python train.py --n_mels=64 --encoder_arch="vit" --encoder_bias="none" --encoder_parallel_block=false --encoder_inner_norm=false --encoder_experts_per_token=1 --text_encoder_norm="layernorm" --text_encoder_head_dim=64 --text_encoder_fused_qkv=true --text_encoder_parallel_block=false --muon_scale="match_rms_adamw"
Rows from block 9 of the audio encoder of a small contrastive audio-text model, named by matrix and row number. Rows with one number within an expert belong to one neuron, the router's apart. Each number is 128 + 24 x the weight over its row's rms, rounded and kept within 0 to 255. All counts start at 0. Numbers have three digits each.
Before each expert's rows are labels from the 100 clips, of 14848, where the router gives the expert most weight on average: "top examples" is what is common among them. Only what is clearly more common there than usual is listed. The data: chords played on synthesised instruments. In brackets: how many of the 100, against the usual share in percent.
# router: router (encoder.blocks.9.mlp.router.weight, 8x192, trained with AdamW), inputs 0-191
# up: expert up (encoder.blocks.9.mlp.up, 8x192x192), inputs 0-191
# down: expert down (encoder.blocks.9.mlp.down, 8x192x192, transposed), outputs 0-191

# expert 3
top examples: vibraphone-like (80 vs 8.5); the note D (68 vs 29.9); root: D (30 vs 8.2)
router.3:140107156164097127150126173137113120129135143101094179179127141110140110162113128132143083110165120181140132125062142135126146102123106132147138172154092143128128116095138144135101093136109145112141118098156160109145165144130115147115125140155152121111102106167183128083132127101106131122115152124144095109143126141111101102145156170143135073121154128125145098108139128114161111126131174106134128117122176131129117144126147140135125125093130127141171112122103124086102112135135135173044098161127133162143142098074118131106104102122116085109077135113133135104145151164097131150
up.11:132108145125110114089109159146127158104130113154099125101108128080122106131134154112135140142149107165149155109108129136141109142122148126075160098153150074099145093151154097131147142147164155082176111144140132136114156141128104094116131127167160120180151150102137122120120132162119092144101157111087109096157106082077139122098111084112133134157151124092114131164091081196094124167156134152128113103169140163099146110108136113140139124130107115142091111102131095100143155104124102129167106143118149166128116115112156142125176128130133129142108166136143135123148140151127167131
down.11:139126129124109152113156146167120142148125136146098164107088152132127147143086155122098101149101153132130117113123106120129090149112079156108128168157125132132128122111163118152121169128122118132099156115175130138133094182146116104083169089063148138194114117104119110125190089144160111179134124116090140128152158109113126193142121142139171084182126115098127132147097132116131167130126114111155104169154154147126101136128113102114163138121133102102156106101146127156154126111170120166132123110149086146117113124150118137097139132115139120108127094100122120101123127135133100102

# expert 7
top examples: arpeggio (100 vs 49.6); playing: arpeggio up (90 vs 24.9); horn-like (36 vs 8.5)
router.7:099139093117134138127142109126115100077128107143172165084091172137092139117110095092112122153120124131158102105112117124161075153140100106119120137130120132120131148156142132100131108127124100103118159122132148151138147133124137105124167095104152133092122125116108164145126129100156137150112144130117146154101078084129099146113128153090106150102170141148102146113091142108177111090108139161132139155180143178136105120158119162101121140157103173136107099181121114117136089142113159178129153161100128169090153125109135108107149178106125123095126120135104117110113118138142188122
up.9:151130152102144125163094159105111153148125146094108157151094141154067102111128158172155123096144111133135092119145096119172111125078091129116152159111120130118145139111090145176133130132133148137100143121161124107090138118137120116156186145145121135139095123100105153143114084085120122149081118159087145086142116155132153140130135185174168120091134120128125112104118147086151119110152152111140143122155156134164124146108145143099131134116120142111132153129132092093092116137121144177139128094105133115166139130072148119098163139092118155133109141156138160127150080136112149107
down.9:077147127099079102110182187163176133149119172128130128114171100166075133136137121100084121129153105063139130085112099118114149086079125161141107101140143123158142104135089104134089138178140107147155130085122172126133193106141112127130124126093163157116156115121156133115139122117144100136128127117149094158122110089126082124135115127110108096129109130180142116096141141120157145102140130145118139124143152104131141126128096168122136126170142151114120119133103143127161114138119124119110141140118111144115159149120125167144113135119132129104166096111173153117121159123151115103

# expert 2
top examples: block (68 vs 25.8); square lead (61 vs 8.1)
router.2:137119107136168136140111089143099149164104098110132164122146107131098112092108116146127124132158103161160161102136127104113142134165129103118137125137129121163137139123123127129137154138115106179140114091114117147149175142135164096118116093145096127110162168091149110125137113161082129178133127157083174122105096104100132160122130110146118081144132154095127143158118167106100110164088148146155091132151159140136142141149137144145139129147115159124138162083133124125105142115214152126134133115166123133144159139106129076103132146164138105132088148150116139118142081158143167172
up.3:109132149095145104160175098148162113085142141172099123141157103171132153161162169156150135121122175152100111127167165125134128130139117114144146209135130146110142145105146123134107142123159139123137144109102065137130086097089124119113122123154083105122092145083156117117130160098108116109098148162140123110153112140123113118181130124127135131141112103135110150125133112106102150164099097145123113127115148140156135108146117077123098166122128072101105133106161144153093140155134149156088152131126126138119129135148130136095123138147113152157134142125148106133132084102119146053
down.3:151142132111129143148119071156113147109111168097134112104122167127151108182125137118167078101101089121140151106137104144177125118126153097128121134101151122101113155108138137107173111106118120152145131117143141150153074126107115148141117135122175111124111149166098087165148158148112127114156135117117141138126110128185109115080131168121173160139121099099125168125121139115138124127104110123086133108149136142144113082145131140117095166147195107123164133108134108101135128150150164097054108126132134124123098146123119149138177137109114144087076110167156106123132130125140142137

# expert 6
top examples: marimba-like (87 vs 8.3); the note C (61 vs 29.9)
router.6:092099108136133120174173129138152151130161138150097137135115115142096129156100084153150121050133093131167079134120165149190138108119129109183086143138123135134164162139119141147105131081122138109125140128142126119138140123123150112140109121126132178137123145122143104092127099115142138170133121121120126125138120145175152089118169101149103153089129092130113116126167169118135094156163131103092145132159138098139124140140101116155136150113115124141128089110092133145059181179118154134155117139106148120155086107108136083120109124106106151170120132116128137123124125117119127163
up.3:134113092129153151115115120139160138095147119095147120124138082105117136129137095102140151109132131123092136157079141145100077119146095110134098101140114145168131197161127109144166122135149167189152124114081102120100126173124175090150133133159136114132121142148116188115154140120126119137147083129121118089096111155134113156104139083164140107128098108170118123115169123124136157083133128125139142133143129147170172109133135123144099126090120086117157147127150158124154152133124137162160116137119113126088140132134100132129082120111137100138134153149148116123135089129080064117
down.3:124082131181120152153111130086084139128115112129108115084137107125119112134159115156154120149086154117135104160133139129120108088142130099127123119141146111142092116096103102094112148199122154107142173109106107107110124130154111143127139142140107130141158171107115190102129130139177119113098125106126158129146164126118158114146114122141180115103137115148132151100123130133098146082117172096168116166111162162083133141122151129145134114122150153078130139179112125138157109110145120152114116083147118139159127100155115107115177149096145123133118154151096134098082087112169111142